config.toml
model = "sound classifier"
dataset = "single notes of 20 synthesised instruments"
train_examples = 78125
gain_aug_db = 6
noise_aug = 0.002
time_shift_ms = 50
n_mels = 64
hop_length = 160
input = "log_mel"
spec_augment = true
win_length = 512
targets = ["instrument", "note", "pitch class", "dynamics"]
num_classes = [20, 71, 12, 3]
arch = "jasper"
norm = "batchnorm"
hidden_act = "relu"
drop_path = 0.2
depths = [3, 3, 3]
kernel_size = 5
stem = "single"
widths = [128, 160, 192]
loss = "cross_entropy"
head_dropout = 0.2
init = "torch_default"
residual_init = "zero_last"
optimizer = "nadamw"
learning_rate = 0.0024
beta1 = 0.85
beta2 = 0.999
eps = 1e-08
max_grad_norm = 3.0
sam_rho = 0.05
max_steps = 6800
batch_size = 256
epochs = 22.3
lr_schedule = "step"
warmup_steps = 1360
weight_decay = 0.1
Rows from block 2 of a small sound classifier, named by matrix and row number. Rows with one number belong to one channel. Each number is 500 + 40 x the weight over its row's rms, rounded and kept within 0 to 999. All counts start at 0. Numbers have three digits each.
After each channel's rows are labels from the 100 clips, of 14848, where the channel reaches its highest value: "top examples" is what is common among them. Only what is clearly more common there than usual is listed. The data: single notes of 20 synthesised instruments. In brackets: how many of the 100, against the usual share in percent.
# convs0: first width-5 conv (model.blocks.2.convs.0.weight, 128x128x5, each kernel summed), inputs 0-127
# convs1: second width-5 conv (model.blocks.2.convs.1.weight, 128x128x5, transposed, each kernel summed), outputs 0-127

convs0.117:483470486434531587508506528547485532486485534543525508545492459486521532486372500452517576501554477482475487481528468535502512542598470516566459617315479460484503465480455480552426460469489511476573508498484530496497506526501468497519443458451512520524453556523531505506421475460462525531484467497458484514511493535489509484428520529506483457522490496547479479555502507503531501539470
convs1.117:467479413464513406446534577416524527547512536454516467403523556520496462471476557484533524494502521472553417526487475484507540527504479602513411538493526433510459550503472517522501553542508547493473456557541526510517548514563489488537446486450544466540536475485473517480492480419524512463514458527494483631512468513507501498479469497535482511540472579469511572507469520536540514532486
top examples: C# (40 vs 8.2); A (38 vs 7.7); note: C#5 (37 vs 2.2)

convs0.82:527531514488576505540563378541452469540442504450487468468503506472504494484495472549530507510511481536505547481493477513510527487508520488484576453494542529498457528446516521473526522559491494462523447514498545515515382461492468473500489487467429482355555512463505478462475353488435497513495620491516530462438508482476447506507540498488503428496480492428517529492513512496514473507460
convs1.82:482526506488464497410395438472455529490441566486525525547484457450485514532489533513512490467494473481484442505537468504493481465481499493489427511506506502500501500483499481489520496410484463531545487493503564506475358486498511508515491483460454466538515483524499505519504524484527524478532393525507519481308448482454514558489527511452587530499507568572456499485487508523469433518487
top examples: octave 6 (81 vs 13.7); vibraphone-like (34 vs 5.3); note: D#6 (26 vs 1.5); note: D6 (25 vs 1.7)

convs0.100:539387506478454483513447478533477470529449523473486466472512529545434497485540526504556464444498473503481576515534496469517492450501516502468426485462469509481528493385586516527480524441513479481537510433487472578518444520424592469486484510479490415490520517466502495495479404551559452487474484527537489501549495512538467465480502413515572517570468534459486487432498436495514484430486
convs1.100:500548555534486475456523436538561612487535536416472478517454492419547525483466499514498497446460483512453462526539502489547517502453544473454528532515502454529500540475463427541513561435482523468534516492527585480516479534472547428520526512487498477545472501495478493510495455548463480482487478552479526455477411403480538568444540494447484471532518560522506430573516540537576531518574
top examples: clipping (53 vs 8.1); text has "clipped" (53 vs 8.1); white noise (47 vs 8.7); pink noise (41 vs 8.7)

convs0.48:564392482472502500525438522564475498553478510467508498479505571592501524498494507502504489492488469462481588447512442449517510468501486444500487484492456534488480473357519478517492468505536431507505496439508444563482485539457505461493518482509527493528488440553475509470466495562520469490456478526493504426531361492553452488549520476569486455541459472454463554475534461527525531450432
convs1.48:491537532518526477473586505529541570540551514520451497469432469495504522512463499535473497514453495549450397501535520446540539492447554509438567554462516541424546545534369489520604534530503515506487490463491508505497478553453495421477515476484477473523515454503457534559433507478547506510537482466529526478494451438439557560481534465484480455494508560476526499543522575497568492514530
top examples: clipping (51 vs 8.1); text has "clipped" (51 vs 8.1); white noise (39 vs 8.7); pink noise (37 vs 8.7)

convs0.98:447465496462424506454530501453437556515504489491544495539446503524501495547475477552492500526519500529549504481497497515547470515512566564437490559448461513521512474527495463537444517503597507447502540461468522482563494539527545509513481510528452501406529514506512544504517465466477520545523501481506546493499532504552439529472516466440299490532573459440494496515426504536492536540436
convs1.98:488456546482587485491499582510486501523462552493523506480488487571499466557481498480499534454490493540466557467480526514473484472554458446478557497516471483494538446442513457443474514454592529490535521491522513501522469539513392471628488475437484531474483531505501525420488507496495450468571522487478521498571409469538506521462469510597547510488544481524508569476506495528542605502428
top examples: C# (93 vs 8.2); octave 5 (65 vs 24.1); note: C#5 (61 vs 2.2); note: C#6 (31 vs 1.4)

convs0.45:514489401449531533535516469493458429552520505547399480484390457534543511516508500513506441509401377505467506488484483409490478472508514523498469499425519473524531543508480504499450538526497527442475460598471498537510489407481452513541528458471471555476505471539486489541542513507461468479477538521472479509470456478530473529456555531513496446517463507491514520545591427499526464447491
convs1.45:513547480531417543592396522442498462512527483479562426502536618513466520506513527493551523474484460511511477402504484549579457504499590579440458540504558446431527489498498473499514510482524527566479454513492538474520537505528445493559564516492495476517491462489493496524455480483492491577448504537483496474506463528516531464544588542485497466514550542492562476554504502432499499546521
top examples: vibraphone-like (55 vs 5.3); F (48 vs 8.2); note: F3 (31 vs 1.7)

convs0.116:533523529507461521499490525469410455500486448484439573534500510422442507500507473533509499534515501498484439497462466466410525525476503534497543491502516503491504540593516361491496518506494474530457543501490528474494501397461476620506491532461448469485499526538453515513497521501553500558471502540522500525448492446436505402469515527444504457449505590525468539565486578524457456500508
convs1.116:515459493525497516509476489544468557443499461481472403566520467436524500495469510511453553485518503479493588573516507452501483464480488459528490519499533491522483489483583384527500536421480509464441509526508522485485497399531505592516477541479475484503493506509524448520472464483477444505512511493581505524433479562629485427430487571562487539497496506501484554472505564456547445482493
top examples: octave 5 (49 vs 24.1); octave 6 (35 vs 13.7); vibraphone-like (31 vs 5.3); pitch class: F (26 vs 8.2)

convs0.88:533441501451493480490529502432489465508435506493504516470520526420470468534508577545502526502437457521476498423539527521498460482468471455448477484500463509501528486477534383505531442462494486504454505503509450476473547529462480489479523506510563460536488503469498487487493569626501477488482476510515435545342442508534453528497479487489501346484473502536485519476491491469470562496468
convs1.88:508485518478486477514471519457518520500552448503552453534453506505519451565444462488451543568479497514580459515529463427511548467463542531431453544533544401487493516511431511493484579493503545527510525465495553489532506476505518480504497480548504493593457512524477428534437377547548509518542499503467458416476489506491504570473549467480526544539474530472606541566528528476503554468513
top examples: text has "noise" (56 vs 17.5); clipping (45 vs 8.1); text has "clipped" (45 vs 8.1); F# (36 vs 8.6)

convs0.99:557584538432519514502456549511470560553533479440392526495524575535512481483540539446506579499393511528499470428516509484516514482477466521483542557537503511478445499476524453544603515508490442514529492489474440497583453498513513518486404559524472548488496492571438462463496408552476477523555509495537512500466485499459489497509463536442526438479485460512520479491501527508438494448489
convs1.99:562437460469489522458544480520461527490489549472460480538542598592481476491523496502463520449465507502442505516519547522502534476509510415478476440492580446439437429510478503505474527457485492467540536488502422493528615495508509541482467512495484446439485465558526514507521516485505371482505519477425462535454479506437464470445449575509518534464536469537546543448483531494465523512451
top examples: octave 7 (39 vs 0.8); sine tone (33 vs 5.3); pitch class: A# (31 vs 8.4)

convs0.74:435488502426575497517477552523516544570527508552496511521559522510533528540463479520524527534541507509554485506499531505468536528422499526528496519523501564555467548549469486481551535523466474519566457515547504481533500554526532526464556552532518538557556607480617500559528533439493568568539541449500516493551516540507442515543461535557529601465524554493503480544503544558503527504534
convs1.74:506525499413504530451461578490452506482489534568521484488509504535495484531539504461549497458517539488480467473433530461421467473629464454504484438569516498505527453458542484476424441467543474501519472540541546455479537541504420531466420504527526551548506499522545530466560425464459530503520435545543500498527483432491472519481502542457516482531534535462483486465465517435427566566517
top examples: E (45 vs 8.7); octave 6 (38 vs 13.7); note: E6 (25 vs 1.5)

convs0.78:480500481441488540522566530566487489456435519436503445505475523480487474471477464540534497497482498513485568498499510411463492504479477436470498516438429477472620456475509405524482526476488476432497523484432463503498484499394508514482531473505492477509459517516458458550475486510575448545476525493508458484515430503567510442466482464530484513497503545426464542497531500518521554518342
convs1.78:436523517526471462493497495496434547417469494545479589451526484567538471488522486510534525514536505510526446500498548543513466482506477527516524483491452509531720535536480436516524490584495496458510462539470453477502560482421476472460456534556453517488479503528545522533465506491491415475503495499473453514570528507448459493495510483418512439503495461552523532536485465494503512513532
top examples: octave 3 (97 vs 21.2); F# (42 vs 8.6); note: F#3 (41 vs 2); instrument: sine tone (32 vs 5.3)

convs0.15:470513515500426509503488538515377421463492510395513490513520473527515506538503501497482501519495486472497513496507557522425501510521529471423514474483492483553508352520459487531295490516501589522486520505522511494520506517501505548490509424467508514491468460503429510491360484481504482466465528531450496463499518497492450488486468491500502498518488497500472484502518557520494516514512
convs1.15:412486505564437481493503489526528540414527504581455540469484552510479487519502515449535491547480518506488532499625526461444514506398541504506507588349499453404483494514591515538508507483446533491463522471474502477471481528483501516475567553504538499531460478529535553530568535486498510553464494511509540519475488504512460538518510461470490496491505442441453485480489560493554497459532
top examples: octave 2 (46 vs 12.9); bell-like (30 vs 5.2); organ-like (27 vs 5.3)

convs0.2:567468531492507519471513510410423399429457458511499545524519502463466480536443488472476456488521504464502422470417479510483491481474480547487527442499488486486492454602494426477549524532475494534475522562480541442515473391517459502502508574482445529504524508537462498499424550467563447508477522522483522532431528479396489448413506475475499432470477553511491546514489531473500519500502
convs1.2:490504435544495489487478500569476535434473424431518467614460460471494515443478541496524471506472510484531523526527533495498455479465473454525550534512504519533487511472583494553536479468467526464489492484510551475472482401484530475583518536477500499514474472559530531482457439451395538489498427518511525519500532545656448478505442493552466519498489568445452543475472532499513501467459
top examples: square lead (47 vs 5.2); pitch class: A# (42 vs 8.4); note: A#4 (33 vs 2.3)

convs0.70:446506471441546557519469492511439585535493560518511510498507421538536532504526493484501481469439448539515518383506511455470543428525471463520547520508500498548492499493505515534477529570476521476540424506451530543484451393465516470521467485458496466484478500498463417594517466488424523603491499516437512540442506522500533542463500499497467451488492516506456448517588484459511590468478
convs1.70:456610461472496529521468473506463486494544525501472475471577596541485473513539504469466485525458564525516474437506513487541371530518452543504409480541601430455473479541515494446514492493475511526492455499401615484536493469536518525500522470580518467493476476514513503486478475505519433598474529531522517490459486516507503509467553428490473489546483565525488449500454486482505517479482
top examples: vibraphone-like (35 vs 5.3); F (35 vs 8.2); note: F3 (25 vs 1.7)

convs0.111:530458433439568433468535539493463595557510478484494524479457566528462499499418518512469415459411500498520438487470524535463491492449499516456444492455472489441474476531532536482489446528494463445470488442448493538446505491471528507463509512520522462545538491455513405504525563549492533442429458537530496465515487512466490532506499491486422412481461469547504457446399455456531506485508
convs1.111:435472545472475497433519453470494517521549537544481496497469503444561493483508504574416508453485432560482459512489467473475463508397533477422573507507557519469433500514406509491497529471487534530481509503536537495580455441525567554475445473487440451442500498529438486596505513493548471458509477477526493464487424429456550557465475497518494460496483553533531527520463544482538515477563
top examples: decaying tone (81 vs 40.9); octave 6 (53 vs 13.7); vibraphone-like (45 vs 5.3); pitch class: D (36 vs 8.8)

convs0.102:489538367529499473393509511559459475518487433501511526533533488480513490456499446502463468509523501499472524504471502573526505497548527534463486529524494488535488527446451482435537514489523455517520531394537522481488490484460498466485537458540526468557467503491508523452512487484498464422531556505504534420490532583511522539545430428469508485463519467480521467428370547504513508515385
convs1.102:505510631431524478574517455479514538452448375503505446506533504460485529516566501524491519459496496542497524451459474478509414495573469492494546470481509528490486490501518492518495506478518448466487575333500489473515513525479492520535496497491491462494457501512482544489479498506458459503523511495486487536514439483517516527487559510542525485479518460523535448517660509499420536513445
top examples: B (47 vs 7.7); note: B4 (47 vs 2); C# (25 vs 8.2)

convs0.35:518409512503426520509579460497475492442499501431459520468479457558530487461487502480562475453516505481490467487455456544429458518534481490458436490518510445505474463509530517426523480525461460443489528491480536535509315466486499488520452439454429532550430494473465517509556482534530445442444538515483458460505555450424518481453455500493495534522449517547507500505460522485514465474502
convs1.35:516561496463480424507596556524494544504512475498477495441482446549463524430473479506496565542509493482464461510449484405487518497453539586517596551498484478492510460539439507541522560550481478458478491481416473512566498507514479483481540462504576488549505460455495472507441476520519528511436581474539490492549484470472469528470536510489446489514502405408522522537589543524530466504557
top examples: decaying tone (76 vs 40.9)

convs0.103:481513477536507533530591513490506455538484530515496493517393486464526516522486554460502510450544484476497536467541539490543484482494524515539485490478497472508487529469553380474484488526519524438488535490497543512504456457435522469533452532527495482545470522482392562461472484503503434504507533516511530445347463492503546517509520502509528480477399494493546502425482512519429358489476
convs1.103:486457525471554491474532513462533514554533443509539464527500575472486433595504518552477485520468456562531437520491519490466391481556501510494518574488520487485519510457508500607498497504459538537561438478540488476502476458478455526564486492419420551556467429495506542501493497542438491468529497519558517511562480527523536578398472489546452483486531517481504524468486516585498485429493
top examples: vibraphone-like (49 vs 5.3); F# (48 vs 8.6)

convs0.36:492442433548532465524502523482505533590526520527488434531390468493510583519518490517465514409516354475530496490406518434543510462412595536554436481529536480466453500530523459427499473493512503486501503528532462467504508530511495519463509494519515501513504528519518462490481528470546508544464504515499452510492443516479544469525579540504446519496522495470473513466516476459527407416494
convs1.36:477483485512464484475499536499507484499485502561469473554473554495493491409563534531485501492479483541548462498438566548518494514511501443465463459551574467554579485481508483474540485505479503568544472541550491482495516516545491527487435483310499442521475435527480595452508496472491515512416464496473464588488520519500453489504516513496515530523487548464503560483449471485527439509410
top examples: octave 4 (54 vs 25.5); E (52 vs 8.7); B (44 vs 7.7); note: B4 (41 vs 2)

convs0.120:487568448481509418531480521592492486545471524480450532503503509585508503541473493458443530518522489522471473521472448480506513493509456439499503489474545463446447554446484472479454538473502446477525561494479524541440484449493548515567490490548521529563505493503450515520482480519437481473504440520524457471547508473468518444490521496545670561537375496522448539435502491551469487478515
convs1.120:562524541510497465515376577475531484514512505534520477488474481544523551527431457543521559477545497527499481499479514515437502495498498493529535462529433510458505485540498476418486492442616493533525484483518470488559527565412467424578499454469550553579506514460503515412536464497540554472545512512506490473529455483507561478528540574491475524502487477471605454529467505501486565525507
top examples: octave 4 (76 vs 25.5); F (36 vs 8.2); note: F4 (35 vs 1.9); vibraphone-like (28 vs 5.3)

convs0.31:510406485500534519465526525543489519543564528465498627485533462483492495489540495502388437460499488529493487490511526542489505484500518485452434502509560494479459483499496452493464469589509450463490531533482438493488488395613576539493507473484465532552471531517466511500508496541457466529552502504448487487496435461455416470484477629471462477508512413520510547518523524526503520501479
convs1.31:476458425507500503470510451514460485405515510518510494485561480474541504505499458481483345509507544533535483464523496472486479507485466524537478519472536498554472483455470491516493549447504449503477499553521487495545477504522494472511523504529531509523481552454537548508574496422532574508443515502411565522513488472489459551708505499501534467513529478443425486471475493494506513469522
top examples: octave 1 (78 vs 1.9); bass guitar-like (45 vs 5.1); instrument: piano-like (34 vs 5.2)

convs0.10:475509478511455412481571528497452446434475521505483450471490514433519521506355520494452510438379548500489488443518548489567488436528471485550453418554511469476495401505542499470486488500492525455499507485484507502516501472483531443509425462502540468559514531481457487475468531462511448506494513470479455492468507516533581499505523510476523492453410479491485508447440531512456413453485
convs1.10:452426505447596444535526494534611518464445391483469521507535541486540497497540524595433547475571488495552496528487519550528475524490529532563517483453469458478562453497504522524490560493525525532529517508529488475560485440468503484521483493453468502482494428500490471493475490491479490463505480494450411528580498601510550467457532457527521471503471493470523513515435565522481434432536
top examples: octave 6 (55 vs 13.7); vibraphone-like (34 vs 5.3); G (32 vs 8.6)

convs0.16:518450440475491449521517494507447432542515509461353532496464526531495474457482517552506500528536410497404524575488445462501504557515487476500452465481549397435474467491536502495491483517504486488499526579452517470420490464484425540530468495462500525529479486505491448587486509528468413519513515551493510503507489515476555438471557505464469490569482519427460448523537487479489500445453
convs1.16:564546498507414495559564502548451555434499620537563427464462507441511561469495543560509471554487540570477497503463490575520519498505560516502534548512495505493468524498493522510490494555497495540472481518511458501470536479506497500570500536489510485567533471450530439511462584502461498542498547531478531557492472532491466433490519535416512547479425477398557510503510463450446463546528
top examples: text has "noise" (53 vs 17.5); clipping (39 vs 8.1); text has "clipped" (39 vs 8.1); E (37 vs 8.7)

convs0.112:527552496503523513466517529432507481465498472537499533511497520482483490541490480470493455483492522467540382486500450477500484497499513507460515470512520490491541515556452539437482528514483460513513505500487582549471502506490423532506485516487499529458460452508496518532531499482540528502479486516484598467435514443302490418447523491374511437472530571504546490493510456453456508479587
convs1.112:499476501492510479519409451599508517504495467465493447521462469464505525502502511496454496512513503487472573495534464478527526499472450456527466520517532516522399515386462402542477514443503535487536510535509597454506487435512541514519510530518498474466533504504490510475484433446438523484467472512487529476498430548630522553498532500539519480495517526460481477492540543505509507514668
top examples: G (39 vs 8.6); octave 6 (35 vs 13.7); marimba-like (25 vs 5)

convs0.37:526503498556501506453432465496574475539476478525470493571431601515545513479446542493525558486513509507488497547487436472513459437512554482518437476499542447503499500477542530427546537462454602545592536477479487486526406489517481560534523468485466473461534497503572598495468456524468500547554445477510541555466492498528515520509555464491440506467409488492471546466487461500540537541506
convs1.37:518418499511554558591459496541446447435451467572561496503530482530511499488596567454462512448436491513486555515446474523512496475529526488470508438504542604552481518552496491526494455558445529498510474479544454480463452431546526498502459552434482457430528558517493523499540490533499497455595520500558421492496513555481521511438485456548482519474494539505506561497524549500482506510448
top examples: octave 6 (97 vs 13.7); D (33 vs 8.8); note: D6 (32 vs 1.7); square lead (25 vs 5.2)

convs0.22:504486378499517508502387466497459564474513478549340457477460486498532510492477469474494416529361439485449521509429523455475473508526604508434485506517556453521506482488484512459490525521472504505477465447501514467479519490522470495494453454557511533500531515503468477537527491492440508533451497524478503500511497503524481529511532474508485506484400492466469488459559474453418523489497
convs1.22:461538457525526517534436525445529475533484514517543423589475543523505551498567565512542490469483580516448451474475503496474515453528500556520402426480554502512553487499503476489548524530522494567554460528464542523471536565549500515525529409452536460564525467504541520536489449418476487453467457550430520480473480478421464456446550540503478541527493515476536531499511458469480561569513
top examples: octave 6 (91 vs 13.7); C (49 vs 9); note: C6 (49 vs 1.9); note: C#6 (41 vs 1.4)

convs0.94:530513462476464498428469572451422482429508527519485500513457498474451432483510515517478467443463443501506432435444551516471437436504529575514501496486520431490417480514517518527487504527553430496476553424520526496473470482475549510487440461475507433526456551481430460520508540515451547507489548489505503510516521510455471479502548533454416473475489465496425538448442491450440482380500
convs1.94:486487480533502524482521517504521573430484457519481508566525540455509465487540516587513537457513471546545543499457459459457481434468460496488497473605481505511445484479478522568492471518425513519497454535459492499515405479473564456573458484446491458473477508415502530543534551438558425609488505465481465511495523512476578487453509462542513540454500456548499540441453476474544522492426
top examples: B (91 vs 7.7); note: B4 (48 vs 2); note: B5 (43 vs 1.8)

convs0.60:504471509421437468495533490530474523545459499557499485487477502561548474475465584503555517520603530480510464484383442538497425497519419447461477443551540457532498569467512479433451502465512390527541492466490501524493529478538533477532477496536463472445457490508565493421453472537487483522490483530478497516513502520519461492501472513463490485556455502501495500543414508539375536476500
convs1.60:554484521452487487505493522462537518529505521421500426526468510494514526476424399500446464510461401523489453486456524465496441502461554456456474544453519484437527567475560521426520494526520555584454512519477587458476438511521455548527458446454489521509483467473461465447482490519517472505525442567509593478502502463499526507501486509476527537548552580445473512529445537550498425521485
top examples: clipping (39 vs 8.1); text has "clipped" (39 vs 8.1); marimba-like (26 vs 5); note: F6 (26 vs 1.3)

convs0.92:424557517457514473507478495515554479444533520323503529535461483469532464500496483499493494478478475503529483488476485520686528494399467498476441497489465491517508440521497462486477525539474464522459431498517471470525515497466482479467556421431545533506449497532450496517378505447502523508528507531481495433500519475510517520568496521518546457496478490487468455492511495476503513488521
convs1.92:516498488469575503567517558549584474461501383497503557458540469486500456570521480501498476496486485521541472496507494515616546519525520506478455466488483521427546514540558468516453511470519514596524583491560414478471573498541470463483477491558529555516492454497431541462518472466515554498485418502516486557471486532530474443559529522557497498519515506543461498480497536462464493575440
top examples: vibraphone-like (38 vs 5.3); D (38 vs 8.8); note: D6 (38 vs 1.7)

convs0.12:518565455490475519568534519564485494487479558493525516499441565512486490447482505470501514504478494417478519538461453496527488556514470427499485498455506488468436509485500512403512478499463459403521545535477579566492389466486506507500512522525470512574477531576573467531449488550536470545470545504508451538601539505495594431460515562506484580544449526469464504477521498514506474519493
convs1.12:522559439506563517473501552588438516475522584512483437446472526547530572437469524496479580517529507479541492501487525447434526532500508493528540452510513442501483458492467439391432546509539493466501507514492478475461481510513469512526477528508507500596525456466466509456459459416481518510568572504548441477525482481498520580460501481500531535529491512370527510484505475527515573494543
top examples: decaying tone (76 vs 40.9); C# (43 vs 8.2); pitch class: B (32 vs 7.7); note: B2 (30 vs 1.3)

convs0.43:543478485463523530469511532569524459538416522541481462481448490612541505513507417478475460473461430513457494480545536475554453505434486477496452487430456514514459492439440450504481499485522429463478477504484478553476500511457527452483492438567534487491456522537431461506535432510495426546488542516413466570492488467488439505510449476467472524535504516489460579441523560551511498459423
convs1.43:431553564473521478497553507503548481579528486449438517452465445544440479462475429530498533464480480521491501510526562446543498505525459535463561541489481537417504542555432512523582494573475492495488471487499439550498457502423486452504486491474491521464522436549499553569428512441517522479509508449558558478536498514595530495511614475495458449473538484522495464530458544455485513519517
top examples: decaying tone (88 vs 40.9); octave 3 (44 vs 21.2)

convs0.125:464485544360450502493502510499509383507514542621523489556522478487504479507487475473477443434498512451529506501510509504489545488502404571509510556442498516514529341495475470519393485480495507495480477540486533507565508477499487432495533390511499501502558474519529501487529516459471489525485533507491476482509504464520482471451504471535444508540476460484468538454522477551550461493512
convs1.125:547477484463549515453496481419538489521510509464551474488491527518478543518533570442494508538499568496481521472491473504525517510490471575519475501548402500444549519490532531515474498522478456500478469531527532493540493532492403441582444514537512532540509453471434561452433525475489491402470452563546487562523457505548580546516505529460599546475489543503527467510515552401470513493571
top examples: decaying tone (93 vs 40.9); vibraphone-like (69 vs 5.3); octave 4 (52 vs 25.5)

convs0.127:563490469516455460440523487521503508483508497425520569512430521473523492494510494439474444518512503525500475473438522513457516484429479534505483481428553460482439518500554464475451516539494498486479535439516466526523494429600525554524502544451485553493434529485561528504525469532428459537556479494461446540443481468369487473427517546450476452524449417519511565478440541497457473467523
convs1.127:453440495514494486516476438557465517443444446484455524498453459519513469532470522554507345510456505562535483523455499553471481503455498462510479469546482443501460521549491523519463477530480461494517525471484452482511426450457552459468507493470542545464457510541491469537555561513456529508461428478400505503523499528547446445616570444520464488494502478479439543494542492437535460490491
top examples: octave 1 (46 vs 1.9); bass guitar-like (45 vs 5.1); note: F6 (42 vs 1.3)

convs0.44:490532446546469408493477560494462434610465465444462496437493449563500493439401495547510583478518510488536452561452481569552483491445471555513492506532481462464474482534534474494453469463486540528497495528457517456552480539504481496472538435569507437570545516492502473435522541509471486524505510485549448426458516542489523506510488528476481521552510458458445512485419531565476499436497
convs1.44:460544556452464376526505485561472563546441503548493471531510578517506538482523454472499469478546577493451548401472512507500537479568510485507476507475471533468536528516520544445491532480489482450483536571474547516516489559506512479505445525433525498535514489491558416532437482502486525477494457503505473552455526494475536499479563560487478481516587490612451452516562570447459520514495
top examples: octave 6 (69 vs 13.7); E (53 vs 8.7); note: E6 (48 vs 1.5)

convs0.67:443438556555555428410504546414476500494481516501481518521499512493473499479478504499506483474448518510521376550455532514487507550506442536548566475516468551455484511492476473545498441540551517482449487464472405469543412502514537459512474548536452509495483527516541508527575521488512522602477547473498486491487488485435530438508417461589505528543494512462544456540422474506533492510508
convs1.67:480585499422374461521509523534512527460374540482484444515491545471531454502449481503473474479409521527520498461532454492515483491557500539421492486458494434522483453489488498515414486547486487527521459457462489507461466491504498513490478418484505550585499454463472539445516474494505495531486457532479497567457464513475454449486525521468610436543553527485436502493524506478472527556451
top examples: G# (82 vs 7.9); octave 5 (70 vs 24.1); note: G#5 (58 vs 1.8)

convs0.66:478497481376568471466456526552437545551463399504384536517555536506498460508518538476479566496522491505494519513559483501445519485493459525434461488451498503511508495511542479557499482517481463513588463436455513490496484504503408502521553525425453557481489495509525472522455445489461549574513495495483526514500528514520525519480492436458551434530535471520433499510436518472441516402474
convs1.66:597512527490545494516491532477466466505494509483559462564544599516503472466535563530481498471464453532471456468488522518471601541547551470463469523471563429505469499411515470521448550473499500458488461507508513458571517531503515512463444491537417530522459489473467527498521491463485446510518444510466430543428498459459510548503374505529511556459499494484596488458458524551459494512450
top examples: octave 4 (80 vs 25.5); A (63 vs 7.7); note: A4 (47 vs 2.1); pitch class: A# (37 vs 8.4)

convs0.115:492612506464489467447486572497481472469497498490509594513468506486505449522490543505531438457453508509497399451505535469469530503487469485502523499532475506507496445550558369503452510517440587500446549492435480502543530547455534526562495484444487466470553523457468500475489488554477459526511489559492482496493466485433504434522490535457383472450542502464519563515468480510453461461438
convs1.115:474363498505460485446474502442534562468514469512468418521543521462542450533476542558444584502498499502535549533500478503506509494427527560527488500487575506534448480531532445507438507457475550540437469531557460505526520433526508447553465497510490473533448476529487521552479498522567485524494559523520442461400467507492515491472498523495538540498484460549547568531426537499523566509428
top examples: white noise (67 vs 8.7); thin (high-pass) (35 vs 12.4); clipping (28 vs 8.1)

convs0.95:527464440502535528476373518514504431424473486488483469476496496484461522526508494459520585487494446417463467495492505493529515537474559473419470542502436471486573532541503515508445520454521465488488450555449455446482409473568465541444494506500414517434429492510453442536489455471476495465485456441538453479459503482521477514471491478482521453541488539489375510496529493478469501446488
convs1.95:480562456568410534534388572423437420547552519455484551535462477464515486475517483537542515522528478443535449517536548535520482493507528515483483524524501456510507564483509476438497475459507532518508459550515500499479512513552448482561473472499418516536514518503522452462497481459548543435516524548536456406436501482398519519484452536465564522462538524477567467548429512503508524508505
top examples: octave 3 (49 vs 21.2); D (37 vs 8.8); note: D3 (37 vs 1.5)

convs0.73:493576477463508508486463561466503502505500473581475585490502504435504485530497473479464448529512503533494491479494486452528512556488505489489584535500522472493569504579482414544512487498489492524439550490472415463482544403422475638530438477483481519522487515509481459501432486559486443562509495541461520473446503447503498433435470585454503481417495515490477499535463536526488458528468
convs1.73:435460520485492469535474539448480529525549487504468404586516450472480532464496518524519562505479490507480512566479553431505496478515482537505482507506585486470569497524539395488511480493493529457426491486483429517459517448575482581492458508435500470515501492565491474573481538492544467488498510472533503482444484561587462452440499619548465549492520496529478535490518568467516475506422
top examples: octave 6 (65 vs 13.7); C (50 vs 9); note: C6 (50 vs 1.9); organ-like (29 vs 5.3)

convs0.25:508487523508474540498472487564504454507360484442546463489507455449494518483364454469529503419452514456472527498449452523455503502500456483440522544500452517495521463491494487475496514488495462474491462524489518502502445505491466519502514434539431575481509466493459496459560478492477473495460532530498456507428477554521455477476408471521490428589521524435489542499507510523606442433456
convs1.25:517507510580436496526430547492525487502466537455477435546451494505482559511508600425473523542524460495530468505521523586515454535530551490496512527494509598467499565506500484411558510476483508456521524475496493478473439484533497428586457502530478463550511467543447592500488459496545489441515490500475478508422440506511546537523517520473562576476530531480470529541528539443539578541466
top examples: G# (68 vs 7.9); octave 4 (68 vs 25.5); note: G#4 (68 vs 2)

convs0.96:519521435437479477483497547509474434441478543510505509472426558413442468478400473513511500431425472494479458454453540457531505476460394476529489481450493448512532537523588514476511500534491549494509528442492543516479487499493480514490447549487500506512542506549551408584519537522476490504499516467465492574523499523523528523450526530486489496526438500441476526490405512466426499397505
convs1.96:449516456489488471521522468587461570415454483578476524523520504466550492485484518526531520486584498529524518508436498551461518513518492478522519447568498431509445449521516505554443554531447542456555500533483472488510438488487604493499474489529486384422465451482527476538601524528511463545467510485508458450492514547483550477448468462496438489442456506503522475460469521472436473458451
top examples: bass guitar-like (38 vs 5.1); sine tone (36 vs 5.3)

convs0.87:500462405470481470545517479506480463507482490547520469462504545518533559543515497503472529466497454448477540526437372502504538475496502452547423504543483460470477501494502531376468526463466476515530496437475564497467464456377480497503517537505474486535584529494485492547454525517510525553484492497506473475533537556509579489469512420436556521455508559464460511477526403452463504512529
convs1.87:509531535521475496508488475548507480463500477486495476554405461512524512446446496537479546476514502510488474503492493490419540508505467476508500463545529508503425452455470381491463538547567531546573481503510544479541517534497514520488428521529532452562514501478463502425486485457523494498538529536486403484527452443458516582448508473492497532516404550415476511509450526575545532519627
top examples: E (77 vs 8.7); octave 5 (57 vs 24.1); note: E5 (53 vs 2.2)

convs0.101:476431516532494484510478535470470398476514514569407530506556494473524516509495510491522456477396495548453452522479528456524479447539402454577467425449500495527507521518590482483545516517461482461477521589500468500526487451535459488593449504526495536490518540502463496526429499455454479501526457476476500500469478515506524447449502497501395488500441434516460473430580538464489503486515
convs1.101:526496382455537503545490461486550514446478480518580484548451610530517524536527532480510510456457482546454518427530512600566504488550508510503578435442480479479484446499539505511483480510454455526542502489520471447500593515500509506635494497493510489462489495514498542445532566507468507488525491493471522506525487600499497471540466497504534508485465482445569482452515498474558474410502
top examples: octave 5 (90 vs 24.1); G (58 vs 8.6); note: G5 (53 vs 1.9); pitch class: G# (41 vs 7.9)

convs0.61:486480499473490507460499547484467448483506502480509518445534509508530510555488511512466555481509550455495514477529485543523578531577519562573493459463475471512490567526439501548606537520515545487488456476470476408561550513506517520536550464514465497480503516535492506527299500458458493555519552371478546451505542511479487490495519475471524470475485510471478495510476516530519548571495
convs1.61:483490458475540436419435611415540491514521492464528519492586546463491459512540535525565515392502538480514499517466499462531546502510553449492498527489504432451510553436500468516560477448500456472539449471494501422525527497499470575427454543519437547500485529513463571481499494500472562492522437546488486539497483443508473498514523541517549496525487514474562540446469574484442547542488
top examples: decaying tone (68 vs 40.9); octave 6 (42 vs 13.7); mains hum (34 vs 8.6)

convs0.58:447494479537534499507543461598502498478474513449526478547514515490550491490475501501526506514350522544507459512489453518555468519521558470588472541485543545510509451481506463488546443439486521487522467462470514452498492470507502507516443552508506505536559555489538443493493512508475492403476518430444489368460461494460509482537418550511418514452500552462464464504502546490518545541432
convs1.58:494556513540451526466503552400503574597506500601480498549502522508513488540536477512495524488606497504471512543515571501482521516492548449511497503534583554484498442425460424426506499514528567480464490516532507522556494496574413542499508466492465477479550538505517500493501487439503522490465490507436498505500494510489476483462539559551571517534522540507591518533516568547516505540405
top examples: octave 6 (52 vs 13.7)